config.yaml
arch: "resnet_bottleneck"
model: "sound classifier"
dataset: "songs of 200 made-up bird species, synthesised, often over outdoor noise"
train_examples: 39062
n_mels: 64
hop_length: 320
input: "log_mel"
spec_augment: false
win_length: 512
targets: ["species"]
num_classes: 200
norm: "groupnorm"
activation: "relu"
weight_standardization: true
depths: [5, 5, 5]
kernel_size: 3
stem: "deep"
avg_pool_shortcut: false
dropout: 0.1
widths: [256, 512, 1024]
label_smoothing: 0.1
loss: "cross_entropy"
init: "trunc_normal_002"
residual_init: "scaled_by_depth"
optimizer: "adamw"
lr: 0.0019
beta1: 0.85
beta2: 0.999
eps: 1e-06
grad_clip: 3.0
steps: 8800
batch_size: 96
epochs: 21.6
lr_schedule: "cosine"
final_lr_fraction: 0
warmup_steps: 440
weight_decay: 0.0
Rows from block 5, named by matrix and row number. Rows with one number belong to one channel. Each number is 128 + 24 x the weight over its row's rms, rounded and kept within 0 to 255. All counts start at 0. Numbers have three digits each. After the name is the row's rms in percent of the matrix's.
# convs1: 3x3 conv, stride 2 (model.blocks.5.convs.1.weight, 128x128x3x3, standardized in use), inputs 44-54, a 3x3 kernel for each
# convs2: expand pointwise conv (model.blocks.5.convs.2.weight, 512x128x1x1, standardized in use, transposed), outputs 412-511
convs1.60 105:120120125133155122154140142115126132118145123142188161119101094150118156142118153119138122139186187104136173127138150151142112173163175133135144125145157138136151111056102099092108160141159133145112097102113124099120111114114099108113104120138143164134128156124141158139144124146146142150098118119
convs1.61 096:103106119134104081129135123093107124147134154183158134124112156161090143151121149139100115126124121131122096136152150145132133162166168078153163149117152149175172146151158133107124148148155125161151123127140152156129145107120135116107163158125099101102140124146176150162150159172108130122122135143
convs1.62 101:145154155130120114120098129137144132102109114100130094123089104115138123111107117107132094084118104104121124114102113131127121124143137084107097122146119100135115198178174177150165168157120155137147171169179149155158132147134130112105091108100081101101109129109108121116173114152121093105130102124
convs1.63 098:072103152087095127163182171123136165114114177141130183082149120125160144122096099101133130108137135119133121157180191112116119122116129169166174154131142118149126089136155130129169099129135133092129152123170149126158086097121140130095123078122126156181150148164153136144123128148131131107142130145
convs1.64 103:181132127182144151151131158209142149139103132148123129113157112126152107141158154129156154104146128130161148061071058103086067074075098089099073131142101108093068099113079105154115161166150129120103088125126104107128128116093098126083140155125119120129155119151129131142143112099137114134136130120
convs1.65 102:081113151047098061074096091092126135115152129134146130111114120127118113146107098113102100096103116099108128142112121115120131094110107126123080124124123069101147110154134130157137119111111116103137146103122145159154107109142107111116110107114129150138108102123120123187163141111114125108116163142
convs1.66 094:114097059116100094145127125110069089175122112181163190139137159090081135107119138175109149144088130126115148157131141110108113154148158084125164118132134145153160163124119092101123150104139189196203113135144126126141140130148160112136188161186099105114128139110178183158123144146120145131134149115
convs1.67 104:078065061097104101079089121131116132127130126118144135098099152105140139160141141107132130112107132091103105134112113122111119114116100096093091116104090158133141100121108095136118116109114113117108131154137142132082100126128141117125097127111122120122106100130149161168109130101136129080144143132
convs1.68 093:058105170087146168115112154110095137114083109080111109109098100130113107092132130161123110147133101121125111107134091115138126124115126111099094112109120099131103096109113092108133103149123161114100116153110115101106125140109127124102107109091123122157157163159164113107146128111103129117101160128
convs1.69 091:149124118182151156183159163177141150146136146151123126151098116136122150125107124100158148114163158148146136093107102114127127116093126128099099123125108126113090092121080149167129103125126089119104105121123084107113075077067137120104127138122110115082131122107097113135111133112137146128133144119
convs1.70 101:128123144139119133097086086166148148130147091098082081164160160143124128086105152140137117094167126105132099150142113126116127102085089151154154119104136073092116116113125067109098066086104120133158129161120120148133172162152168142118096128103168169165136110115122102138119095097127112139058104106
convs1.71 099:062119132100136148101111100142117127116107132118127147110142178106121147113106152161100112116083138141138115118126149113119133083104100128155156124087120151127089103107122129150117105093108192164165152164141160151117178151136147102185166148170149137148118128098134139124146136153110100143140100102
convs1.72 096:121135148115101126116102094176151149087088126083064107150138136144121143170143128102133132097124138121124100157171156100093118146115119165140148132110111124098106166145122147130119122095060049105070136117117140146130128146137111106133126113146156173186105103121130134113118139135151121135116118122
convs1.73 091:181163146174106161163114116161137150176117142139117137115123114169156139134159136140146097112123066101117079066081077096066063104079089114095130139102145126105146085128125108141144096146145123103131111123112110125118129099130109082105114136151141128133101120143163114136134132144110095128122107139
convs1.74 090:155091130130098140131133142108086109154129143140135133087104095133134134149180148096125074112128106088092086093070070143146120118178137068058084158075103125140104100114101134150142121143113146147135119100069142128109114119096155122102112141122132150141141135161145143129113135094139126100128130133
convs1.75 101:157165106137110096103101103184155139141110122130139150196184161176114151159119171116130139119145156128120128149172127098111109082077087177165183140100150097085148089101124086122148098114136109098130119129136142146139142138173166134129122116163158155151118083095149086099133106132127111126129127141
convs1.76 086:133142179105125140118107129101116136155121115096121077099110068150118114124129153098125146112124173107119128098121165124102112176143159116103114082080084145141131130083093110102129160105101149164101125181156131142109107097125117164167127151137131153156126094163177173181111148145103128141132135167
convs1.77 127:125096128131109147136127145116077128133106155147092127173111151149092155154130163154102080183120084191111090097087116104129116129093128103124099112125123114131128109132099130128101136126148100124123139130103125131124139100134168096128146100143103112119108135135123125100119136128112114115129142137
convs1.78 097:166138143173119160125140171191154123169137139160110143152162112148149133140151116107109072120118075121122085115127144106102112116126127148138131117118122141159164136147155102138143094134110112133144120117131128099136136121109144141117163153116094093103138136140145159159143113138125102145127149155
convs1.79 110:054107095035112127095115076125123125112127108132139114148149135136130119142175148121110108065141154073127154124079109085128108127128114137099133127077129115132157148113126125140147140152141133108151133107159121159121096136145106134126122152123123120142119110124151166180143101117127115118139157128
convs1.80 098:179155114161124137114089092144153140149155130134118106168164141139139146115128155179176160092131134138116131185165171118139126107111128177143145113127123128103128171160135103094097136114130138135162141138129149138163158152145171125166135135147150145143109110109140109133134130154119131154098115080
convs1.81 100:138146125100120122087095128175174181134133120111112119164123126116087122127148147137168155105103142135137141165156152144148145115100114143166172123125145114107099125120111111089108111120119112105116135135136125125129138148126126129133095093118174170176142132122129136129098114119117116143138138103
convs1.82 093:075140092110116110129156136064099086096122110127177152125123140100123113137113150149163092140139117082114133096141133150145142128128140126130135130144161117142144147128158094093139130128132107127105130096096157106132181150175133146146108119160100095141125151143156145123090120144117143150117122140
convs1.83 097:139167146114107132116110155174147173096125114141102115130135160155127117150112124110121120121120110106129133181189166152123123136149140152138172143144152142131108115115130097134150096081132067080093135112109135133149134112141117117147125136114159182156121099165140126138149140137127150156129115153
convs1.84 096:100115154099142133128138132173147160147120118119133139130096073117113108116090091089127077096105055110099056189168121167130136148146146162123129142113126112116127100150126136132123115110088095096093130135097180166122123136137126125129136144091160160149145161180170162198136147109124104130165147181
convs1.85 105:137135120154118140157147133170153175166141152130102125141121108121135099128148133176147156133081088110102109153151158130133128117096120128143129135123115131133130126110125097127133112111113127127108114122130121155143148130154094084104107093104159171174141151149117120129090110111115103134130121137
convs1.86 106:117161124098127123074136102096111127109128120153158146111091094182126150148139161101101117123123114130145145142127096125105141114120115140144119153132148152146170147134119150147121115109102161157146144137135130158149128095124162115130170172160094111106099123123163140149147150155118111112128116112
convs1.87 089:109105163140132141114129136080117112095104098066108118124120099096119101140132107148126105106124122127142135063063038106117135096078120070112084126157146104094111187161145139158133167181172163146109128124097159149134133155122118126104144127114100089084119140156108119123146174144163134121133149145
convs1.88 108:095102105110142132110132134147150137129132105127110109085091037123132098126141131125115097095118079096124117148167163147141136142143133149150152170138133129131134147127126114109122155147163146110103126119164132122136129106119090123126113100117159157177125121120140125122137132139141134155135135115
convs1.89 108:131136131100117116067107101227214210124117132099131092153114132150108113149114134138137146111104121134125150211203198167152143124114119167147163143126131109110095091088079113123097114122117107130087130131112125143145155156151147119124114101127187198213153127138097099110116116120118146143113117120
convs1.90 104:137124131134133157136104111077092069117168157123140134126112097124110116143155140131113106148098104143135121132092115153135142151133159117097068133129132152167172221209159149104119186165148154173158149132120160152148155130116167151082168142117091082082103123101152169165123113086132136112104110104
convs1.91 098:145159139145127124144145127138126123114135093170135153104110093134168145116158147120151109105160147147120098147128132119097119139169157102098144097125138114147151123112080120135138161156141086116097065119147131138135163135144134129125098139102101091134118115098111126134147126110090125140117150158
convs1.92 091:104134152103152108080111116095121086127177154152124143121099095078131126119105137115166130121161154115136154106131140135135103142126149137093110168088102193137108091107126153139158122135199124135141100150156147159142083098137129135151116127176172116152142138089109140131123097132164129141119085120
convs1.93 088:135168116110104114106154085098136118076064106132142122096108102107112095112132073102112128108127113097125156117111140125131131170120131165152165136145087179131129174137172153132176148139143144130108156167154136144149129120147099110119125119132122131165083135130110139145128142154131098129117127109
convs1.94 093:069130124080133108096138110130106125103139125096136155101097112130110167098105135175127144170091142144118135129098116105113150105121114112170149149126139123161151114138153105105135104113120136123150114099111109092131172108139171123159130110168105147107138125124136110109093105148099109154143118144
convs1.95 098:104175200096142134100112091089121117111158141120156160089076099119106174102139140124139146083162120123135163135105149118136157135126132160120133146151088135122112145091141112124111106124152133129141138147182137131164122099156118108093118123141111161141121139102108161141158174168123110129113122140
convs1.96 096:134110167105124152142128172118093148157104118150101134146088133144120143150123132153082105140095084176138117126114168134130132112114122146157112150141116116141108150143114122124088112095054126138112144154135148121144104073088117101083156093131126146147146115127135127105144141141116109092138152127
convs1.97 088:076130111099118130093140123101100126087115103104095117132142128097136162113121110103134105095147149110145171060055091093125094064087090133147152137156166179120142138131168152148172189169221140089113160125116154162127093142167085131163081151185078109133120121147127119147097102135106107123108114147
convs1.98 100:143097078177124119160129123156081100181147174163131131127132158095099113126140109179137142143100165148099134115138084109112080118126138071096106103114127141119133150140132106139123110115089177175183131159157101127112154174141134164171129135120094108060118132109140156161100116110092088095142140130
convs1.99 104:208177144154115130148119148198152166125113141149152144134122126138160133137160164154116148124158162123169176116102139130128122146112147157144127107128118112142119091073026097092113110141117101078096107110104126132132087064115113072085108109111168154130101104074087108098113079089120121118128103128
convs1.100 088:079114118085142115107130110162147141157138147117128092104105109105095080128115139102111131112064098148152122165134124171152147136146126097075115156168151124133105183156170124124097119131166150138157157122130144143142160135153137135119133119120122135120147130114160178153123082107147099138139124124
convs1.101 107:065086092080102114116152133075096101127141148129136142161117114132135110157141150157144137135128128102123146067093091111145119152102127121121147138150137134167163135159162128134129132134135174146136133110142153149138155149134135129113112148129104103111131108141153166157094118114107131103127149121
convs1.102 104:153142145132138124126158170176165159156112128153162163127111071127120095118154123120146134123134154132160154193173177128123138145134129149144193108118097115116100106110100123092116056075078082100104138132137153138151129124091118097103107138144152164200121112124106126139100087108127127130145141132
convs1.103 086:075104155127119159099122126132158178133112164134143086088073059129132126129113119197102116149150139151173178110125118136109133127113118109106137110119127163131157084100108090123152120117103112142150158157135139150115167108114133084155164144154129108109133116136158159136112140117129110141113113130
convs1.104 105:182183165157136164151119173169161154167143146145120147145112112136105151123114107158132107176123096129122088142126164103119129134121131123115097090118115097117115082124131088115085073096071123139150125130128135134115143085098148086133151112149146172139128117106138138146142147141122120119121115121
convs1.105 095:145160126092134093102129110107123116113139100106119094137114141122111136105063101131137119122147137145141138128154171093084108108091102109102175103106135113095108151115139079081131121142095154151132131134133070107152131103119101120128136126124132125181117117126145097136137154140113142117127145122
convs1.106 087:133128123111102105138126119044074098062132097136154137138120129123142142160124135092085066135123147142119127116158104097121084131138124163134120139144136133141134144094092133132105101102099163113153180119099141149148124126099131114124175161154111101116108114134160145150145145112128126100157162136
convs1.107 103:169172157124138150127110136147153161145131131122121132158172146129142103148160145167171174113151151135180175092097071147108115152120111122105156117116125137109103123122166085120129137135140102112111111102114141165162143151149106111159140142160133096097176145147165153174133108119107097127114143151
convs1.108 088:134125133151156133097101087133103113155190146072083061122108092145146145163146148121143061105121097107138139131140148150166165141140142124124118143139122137109107181157127130096111148147125151155124116166131151164120158150158169156107124140118112111121121154124124118121142139134139148163094092106
convs1.109 114:085138114100120113096141124084100109101131141113136125126106102113122088140138106110105103096124106088118124102116102107149121131136125191173167191160161205161194114110136128111130127106143109131142104135154104115162115150140110132161112140147141162168111144160143146161129138148151109153170130120
convs1.110 106:129131134101103110098138109116130138121123108155147135155098161169089127136137138076117128088130106094090096124116108097085116146158147161141154136123136174166167112111070119112097093110109055115088106133146079112097161118140140108122139131137144167132148125143115143144122129146091093132119133111
convs1.111 104:081121081095095103093139116089113115115130123129125136132121124126153138164146147113110120125136128108128140094104080109120092138123131120150152144156134134151168111111108124132122138116115149156176146143177148158147128127116151127110142121115128118106118127096134132135103126142127116121159146127
convs1.112 098:099093107138128127201168164085070087168117120200128154154166142131133132166184175141115118132083123146144147127153157119132133121139109131154146127131140138149143075109083108129095107135143137141139140145132143144125137123112120126118159138139114113131107135090095128106150161113122127108133149136
convs1.113 112:097103083123088106189151171123067101141104132209180169154139146139146142151165137153145125168121136167134155122117124116133121126128125116140155121142136136139150106099104092127123106128137140134164139138150138129150140138144135117140134146123084091080113093111144133143085108099100123133170182164
convs1.114 097:133120140155131115106137097158171141161154145127112081113090087133148111129175156129144112093121149089140141036045020141122117138119080080115119154158125144149123114114141122143135162152132115133133129129165130119144113151151135166121111144137116080089156138114134116092105096120126111142137112108
convs1.115 093:073097114112111154092111113074108097175118143136148119111092120130110121171175141105123102116078086108097105130072094154137135157174120109105099150133141166174171123113128136130117140118133147136137135135108159108136108123119126179145140136098140134149094112091172169148107137143146119130097111094
convs1.116 108:169154133082113112087092078137110161092116115169137132176081102139139102149114130148077095135113113156100100105095119120122115116128130103115089150122098114114143119108090099107093131130098122146105092135121126143096144122107106081125125098145138122175138140165162130156159134143108116111122135137
convs1.117 113:177142115140132138128117100158137157166136158129097109113156129141142135179165169140108121096123089107149129052073075108105086126119110117108135152125170146131158082109111119119134128137140123120136133130106116137134126117121086115109123132158124123121149150185161161174116132123142135150121136142
convs1.118 093:146107109138106098159099129182133117172120142142110104171166174141103137138092156179111104144142153161136128117125139143121121095085118138159151126117162097084155098101158065110145093124122148131128126115114128100098146112115145137133154107125131099093126093067104104097091090143110106102153134146
convs1.119 100:136144155135119171164144182117112103108114101131128146170127130155119117126094099108108113092094105110144105165167171168167143132141124140115153123115125126125137125129111116161131130136132113098103123123129153154186116125130112119108118141097108135133124118120168129150169151166124151133114129109
convs1.120 096:156120158175092148162124139161165146158111162155132138065090112087150159144176155182158180097167169108112139116117093086140114082093108098106099134109092134142144106118119133137102163148128125146136146130164135122115123102069118124125139150128111122105098119099108123137112122113122127132140135111
convs1.121 102:177195162122128134127124119177196164124132149132112096119127122125114133091104087098117105125132133112147119195178144147161159093076081176169146129163155116102107108126132122122143115108100089079093125147134130141144110109125102084089107105089163189183113142131149128113150162166116148115118148159
convs1.122 116:149143145107109110103128121093118115124142099141161153148145145139122165142116108102078086109114126134140136181158167114124128140158145152149143136129125123124128119097106114102122141128143126135119095120121124150126111103100111103117144156136132139137089116101150141146164154179113124092120148120
convs1.123 090:161113139149156162161140121102143141170131151139135134110097116136127131143124150091134151111151153122144176150117171135102092101115085121106115111110130097089135122131126120121123096131139123135161121130152122137135073131158081145140131151137084092136077087084098084101116116159126130139075130117
convs1.124 098:146106132127132105136108123121091095075086088130166151129121096143142110161162111118111103086119139129121123168154152123110130152171170169144147139142116170180177135096126103087139136114128101151139081149115118126132157163166142140161133132144144123153117131143128131160137155132118142138150131135
convs2.60 102:139141106118102163123109119172122147116131117134127168121127113149117126120113167122115101159133163117107162116111095081147091105150134139142065103125132097141133133092060113135073139141128149106149152138104093124135187131128131204109101143192147094157128112107099130138084066101075121131082106094106
convs2.61 096:103125136145166120139116110112140108109153129120088104094109104128126138113140090122141115119135131127105112129071122105111113109170184155108133141141080095160134095130164120156122103122159122160136114085127126129162132142162160106136149122165126098117089167138101090137140124135147116095146115085085
convs2.62 102:117131110136122106105126106158162091138135143141077101097126124114097117086117113088129109116075099078103112117109085112086122097086100097122117089144107117113131147106125117103095094117130117134140143129139110128148124112118089142122117115110149114129125127107097118106098103116162110132146115126138
convs2.63 089:112153152163161109117128119117074101112152077115080111129139145160128113123111123103121155110152109158112157133120133093086125152109138145083135155104142142104106131150113088120101108138160106126124105133097111104107182103120165092148124107120168127123151191073113152105140110147145179117116116138120
convs2.64 108:117109146167111120119130197159137121106099118175124117114112145076154087140121128158107175101100111158154119115141178131141186153098146132078159136090148123154134124097131105084162151102110117167099113111113107128117129113126121108109124175122088125156166115153154111135132146130124156140119105110145
convs2.65 095:146107142099115112155116073146153116095138120085162132131168128129125133143133129129164156113111137103166103158101101104118127141116161147132120100151096134115160109134128151153158149111161177108107161145148150113138134124103116134138151054152138135137119121141129133142167131128139118104146133101117
convs2.66 099:097108131106092117097114128125111117114127087135110172121144151153156130140133145099164113152154151087097135121084127146219099139151093144136130136139107151148096114174159127135165134154125135114146148108107139181162168135161156160141178146215117122130135149119133138128170139129154105109106123107099
convs2.67 105:144083124125128128131123098136130146144124103159146121144120117124113188152104154134138150104098148156107109143104095126150118144078149105132119110142111131144119141154137100164177151133120153159116145118169113138146096129132066129130139114140157100152142104149124141156138102106126125134141147137160
convs2.68 096:147076108111118100091144159157150085109160105120120137112094137144108110114112171116120143139111096131087141106104092095130124114123131149133135096144167125113102099131099131044137140138107104128083070153133109128121141132102060140044108166087142100157163142142146126114136095119152088129093111139122
convs2.69 087:135117148152118074133126147124133118084106104141164118127152137100155184125097155168137170107115155116147154094137153118099135166134153113161159127164174118154103131125140104113186147124106099145130061120158100142095166147140122098161130152120141069185135100151176158146183117118152173189135106148122
convs2.70 103:105095137107108123114161158117135184166142138106140154177125142137149128128099111167153149080086095131141088131143079119159135135095111137146105095101138099097117114126104136128164140123117126137144122109133139157128108160112131124096134149103108101144104096112155112142134121121152104127121125186177
convs2.71 091:097102135140149130143115106140095142153103113116128151147111100092128095114160143100155151105123103105101156148097146131151113147109139131107125156158080120166128117147118129148107084125109125104162094090141129143097089125131137111156150112153150126102133134116157125161097136080140131078109142146148
convs2.72 096:120105132164152143159109145118097129105104137157149128148100094084097133156141123162131159113106061147187075187132099141136136138123098118158126123119113141099136103136146174140112080128118118147092121059138133130129115129112140093154113101165111133101163112155134142147116166116080143103169149122147
convs2.73 094:122132154130133103108135134139129105102126140167123112104142126121110078151171138141105176137104135158141155143121174108121135158155098136111136103113156106150160140092127143120165098133120133125147134071119151164126124105113109143176102126124111108157110098103181120136115136183104108136143156096147
convs2.74 094:140132137121111125177172113130113163111103136112180152141127178155114142174138146157123143105118119158119121155130134123130129181129111130131126110146153134118154126146130137129155178128157158092134112124119110125142126132148066184126163108134134128132144082103119149110170124171133114160148126086122
convs2.75 109:162132141135133102133127155143110146159114145116118167151114110134147124102137102148160169131114103094101117135134137130146150157087121151145160110158111137139088140118086142147135075148128130163116120152095103142167085115156127117118127125133133106136091114102171139129115067099096121112125147143183
convs2.76 086:132155170117065145078104151142138095122110103125139134074154110125111144154155115128150145120105112131125083159138117116137113158086137152159102099166139131086097146095103109133136165149092160107083135119195163131150146138145074156124111122139144138125083107089122165149114079120128136178149124110124
convs2.77 129:117138107148119105150170096141142133166139126106129138100083090090122146120139145165125132152111086153126108171086136141108150149109122129160130118134086130146114119129157130166095094134129151143130114110139087090107126103151118127124130073134132113086155074153148110146117102113142139049104175106160
convs2.78 101:121131122135144122120169131119136121131097137142124169105126132134101078128133163134119183126162120143146131119145180144128134139138070159134149170137196139128132151149113109154145149127125102132114130162077120147132114092126139111150105138111083160163133157095107116112143137161108100164150130125145
convs2.79 108:136130110150105127156116088120148148148099085124146127127122112131131204122129132119155164157106156137099115149083115139130134134130130161158127135121060100134110117139131145176133095113138141129107132114142128125124126157125117130102183060180145106109125096098126114158142131095143118073136146127136
convs2.80 102:125103129144135141123116143136148117152111117147157131127128103159144089071141124133151154143126123111137114131124126111131132117166134132115130126166142092145098126167107097152124144142096108182126117142096129147159113121125157140106081158121124094146150133143137091129103110113116124128118145148142
convs2.81 112:134090123103152140111139131128143168182116110111113129171155110179153134131140094165126081097080139123124120131170048099154102105099107125111126113163134101104136106116130160139102148130126131144123149119156159177131116142123130136106135114089169104130131122149144137140114138113077140121179128183172
convs2.82 094:115117145076145106144099122145139146113155146149126136118157164118134119133129129069145134118102145069158118107115132143094103137139082137139153153133108173125123135115140159095122088116157120077107146158135151137120122169121096121085094139065142156122099105087103131125139130118147161125137107142076
convs2.83 095:169126105104134141084139132169149136144159116119184144133092136120125086128101124113162090107142135121123136110126079125099120074097100145104119095129149140121132129123090157117151116164117136115127106147140125161122129145123087103134130151102153142138113154118140118144109149142173115125139130153136
convs2.84 103:130104092140146128065132100146113137138149103147152153124148092139149161142162105185173126087115121129149077146135106114110138124122151136117101157138140107111083087102143117179131151132105141163139138123115176133188137143148145097078137088132162130115168187127124098140126164095148148135131143118142
convs2.85 119:136120169103127162152156094078102176129133118126112109165143162131095152144148102163086133105119135124168141102176132126135105164118110100111146084130119157103121101130161162106123133115142112100129143123148110118138117130096085117144121100110137145124088099116147123124153113166123138168154133179146
convs2.86 108:153137145108103165110118088071124144107105154137158125119147161129066144165173146071154118128176161130119130125168121120162137150128090123100139082127119154085126118151162141142141191162152115065129185115139134157143098111099087161170119108106110169132116095154165114178160140141142143162122135119101
convs2.87 090:140138124102094130092105153172140155090143124098106095080155140098134134095115146092107111170078153113140104125104090123116146144097110180118114088114118174117125113105085116155110114117101158152158106152083150130107088111119124110098122120133118179125117115157121103117117129112127093125109110128131
convs2.88 103:120133093126121204100116144130129156154145134161112118152130141172103122157137114160115101120126129121113104121166083098142162130141123077134091100147189103105141119099122149120083171133123121119149159145113143141129144136099122145103112142132089151144131181104099124097129112113113122170130092148135
convs2.89 125:152077108113139139161103136125095154170164099161134130166135103142156127129125106169142104105114105137140149138134065105124114098124104107115127095151135109130117135137080131111097079121111130144134131147129112155115121135110150115135126097119140091133101142143170135113105133108036160126179085175181
convs2.90 093:119138127142134111087146135150122136124109131098116151133098128115115096109133135156121120142134100137105117104109131171099125080101135149149133154114116139165128129159134161153122164147111124172102114123136111157118113151156141114136133128144105176137186134137121154143118162110153115111125126100105
convs2.91 107:149139119124094115127125153200125120076105097179146121114132126151111116123118134139098124138180125125108152118120149104112108127148131085155101086136150140187101146160093101130159101092096170140126140145125086152087142152151159140128129146138146138166114161105105161140090125169165092150139107104099
convs2.92 086:119158151109136137103056157128126081139139095105108173073111096127136118095140132108144122148113097106112092147107103110110116131139121110134080114119092104125134114106114131135139089116133149106128113112063111120118105097146141127130105142153094151138100153067103139107105112106091155115169097085102
convs2.93 083:138146143143166124134126131141132113142131106108088125158109138120139130105137071075125152142102116138084161135079135091125125127119098090125126065121099126101126116107116098098130075160124131054145128107119148109134147137093098122122156141109137115109120138041091156119142136114110123068126135145100
convs2.94 102:099097141104162076133073133127104084105158094117152141103133105111119127104106152086129127091147094150089146201066126124126120121158079088090146104114076140133134107096112128155102074133119169104113124140129139101091143136077108120127112116131112150089127120143145104125143130110133104078086150115133
convs2.95 089:139133103150134149135055145148137099118123114138143101126156098147062113114090152105160127148163120074093152155065157119113105115114140145128119120128124115151150128142084085109112131109105161070126122055151131119139109173105167120128123175141089112123111142084137114161105146082101112107122123097082
convs2.96 095:078105130132109085122150149125145128137142125162188137140108116112154080121115115101130182191125106122079138109098159172105086137107144100138200102123125103119116181151163120124124114133127116176120097147131142113124135129117122104162133131094149119125187107161164112165149148117168161098118144116126
convs2.97 088:112130120119138129097085114120135146139159151131087147123131114131139154150154081101097135114092141120137066146137088130099145157093099133134080144142082108090072081102099162135138118166138150108139169117114153119140056098121123100137064077042103169095093110073113123073119148123102110147161124116142
convs2.98 088:120149088122130150089139122105088086101130102131115157082097100142107143109125147149118089127169162127114150064092158170118128108167167111119146182099110131190116085155134127138127124117137050185122101086120132133097119142123154077114117172159145132150139170210093119125112127104134142094133095117112
convs2.99 104:167145131101097089118148163161147095124131142159154088118109162144179120104088113109105154105115155128113126109156156118143098153117149094170119040136163113136072145131113119092122123127124147100103145124156151132128151131134080162177123138145158137151114084121118158141133110149138124153120080172132
convs2.100 082:110148079162147154141160108114154146166114112141150139110133084147118101112132155139097100149139122117099129116129110197120102088129098112117165166140150143117139139122142136153128119099132083171136124150172148126124153139125175098135109094165101104124137146158119116100128151107135151110143112185140
convs2.101 109:121147157111105161115109100079118156117148151113120129128135178160171171175155141139122072118188149141164093108161139165152148130116171154116120176135102198107123116143175147119126188167178109102115135138118110122118122153138122134123132076111122166094093109131142133094169164154150138156161156090075
convs2.102 107:120120165103163105173132141121125146147137127113134129145142129143144081120114116171125152104070126125127150115149128077132100114132105080131151071096146117097121106104140170086113100126125150142109101132182124086094106143140121122173118121100159116156113103125129135126149145135099155096159087193145
convs2.103 092:133146133140128116127150133100186103141167095148114111095116116095112113142128127120124152122120138159117132194102128144120124153172122153147167135156076127124141121124111107125120107148111123138156092160098114131105144089129127085105111114106098142092149101155119104068133134080133188100110140137154
convs2.104 096:088118126146121127133120147095120106114135126112151165094157136113122123155164134139176144130144098140126114139152145139124124148132133139132128145156140089123113129137151134103125143139153112184106132133151141126175149132109118114143103165095109151158190119156161148125121156124133150143143138088144
convs2.105 097:124081163130153139137087144110166108165128088140157147141122117183103104093074118110171146154090120104105152142079129085132118125083112181120156108152105085137153146105132104117122148153117105084118113190155099138172146141128101159134126135138105086110128116133169159141121077135117132079103124144139
convs2.106 077:104144109158113119118148089121121127107151160126141178137099130088142109126104114117167108147129125101127111130107089146125096123122161124129131131133095112113098157156132116214179120146162116131132130129132164138164130151160148119175132113080145122095109114138124132130137157096148150116152162099117
convs2.107 108:151155130146145109162078162146125119159118144130100119112099161110146093109111122115131153114100111149138125153141154149096158150120156133091117161118121143134149138121120124089154130100139144141140093167097123121153117128142118103129110156095150144132118125101143099102115121127119138107104109153156
convs2.108 096:142116091175109161075155143148122111177103165136119119132121086162120086127153120152122091141131104140100105153140074131111164076130134127121084165130139116131143125150088095158091146141146124172160133142142131133147122166141156139101162140140085145162171147142119106101094104104115148126138167120156
convs2.109 120:169162162127165113161113149115162106133104096116142106121120142104131118130083122085131147122135152083133158115130147155151136123160153117147146133120121133124142139140079091092149132092119095093119105159139102127104146128116154116180168127150155144126089141072088174135139133127134093134141124147105
convs2.110 091:118145134151110077158135162235128120128141109133167146124110114152134179106137118121116146172107114167126136142095141172146117119154124129179137135084126159156137172127109111133148104124125202120155097162144160132105118144142156137161145140146135141115126129069118142108112172135119152105167117099128
convs2.111 109:113142142130098162112108111082115128106116197124119122142151160143088146183171113091129098145186142136155106135192152142188164163115144122109100115122109099080120120105168134124113178140173153072101163142142120142133126124107105153133133097103108154123115070133172129108165143144129126173141144102074
convs2.112 095:094137118134110125133136106099115113094118147101117132135114160117134109136141141098127131115115141155102183083090138141134105118122133129135130140118150138131119153145145136121131134120104114116129115101145101104115172130105123120137100143063137105128118131102099126125145148154171142122147127135089
convs2.113 114:123150108169121142121129120080130108120142157134093138129125146138110153126149138134142132132127148167137210111118141099124103118151150115128139188095155136126097112132173122161123111114126112125108138131111131090113134141137159131132122128103145123127150135111097127075146151146156139133138149121105
convs2.114 092:108128091143074113097121102126122129165108201136087161124144134114123144141128101116125149087091076106079124125182114126126173129117121124119106097151090133142136139116090150117152152133141118115145165115153146139119090118111100122121147124124076177152064087113123072092132137106119135124109149153160
convs2.115 100:110126110135138157079103100154157133124127091121138151131151104136161127119117163132137132147148115080095109104106136147076127082137167157153099135116126129149110112157163163158153160110148140143127129102163153149183126147173128127147142149129144128162143135103082094138145155153141088129094143098097
convs2.116 100:111130107141110094149161104178143126105127148128130129094111105124138134127145107118121117130141110151122128230096121138119107127112119132140119111143102180147127143126127109121125127162105197121150159125093095138107057100132134145097145114121100113086166119150134120135146124173137122082061157095122
convs2.117 115:130143162159117131120136138132123130152098172132090088116101112106157087141120128138102157116117119170157100155150141126139199152140149145122137153085133130135126148116105119140123120167110142130158160109103118133119125106085138145156141124142111145129129139104119127103120129152111138159106152098145
convs2.118 105:108165122156128150121173131109138121143161131138136142107110102112122092113162082141145159145091120151066145139151162099100171128144102102126127095155159095135103141140112138162130101158080134134123160154129137165138108084145142127160156122102125110158115093094117122115147090149148126132150173139171
convs2.119 098:131108136120128139109085111120130143076100180049139153102146138131108138149175142109149116157154118107137153103130081138115133115142170153122103154158177144135100130089148148136141123118130111109096143142129165137118157170134133099090095161118094169139117180130131125135115182156147140152137114077088
convs2.120 081:150112141139104170148135138131150163099126140099130147125145157118137135161147183152101160144132129124126117094143181162116139153150157128156139094108144127154134155103140154134139145138130129157155112155184175088116118114141129154187121137135165147140145127146152146155151144121101177165167124107111
convs2.121 103:114098146098103131167159120101153116115106160074140129145123112104099115126173110148137133135101118139148113124184132124136116114076115142106144126127126098100140144091140140113143104116147077122109128110091113131134097126115100080131121120153110150112109097168151109139161139117103085137153111136136
convs2.122 131:130126115138148142092115135159127125101130119100134131095115098134124131116130121112143112154164138163117136113104119120107100098141141185181086145122145127155115136114123138121172097129107147123125161120113133104136153153128119125108147153149121139159165146156139161118098142158132081116078124082104
convs2.123 091:104101085097157096100130139128120063090104116114123136124139128117089167115112161089174147128130120125112154135108156135126075109124119170097128120117148094167133100125113100087139107092088118129113085109095072113058139112118089115135109164137089094161096124127125136117155150123116154106105108116105
convs2.124 096:149153118124149101155128129181108136092155130142132163118150155130156088087118132116128115123154122147131128183077134125137120102144093124144081064134165087124133162144129118120118084121150212118166152098106109136113149119116151140111160154117167125131122166107101108092113133166125124110129093122126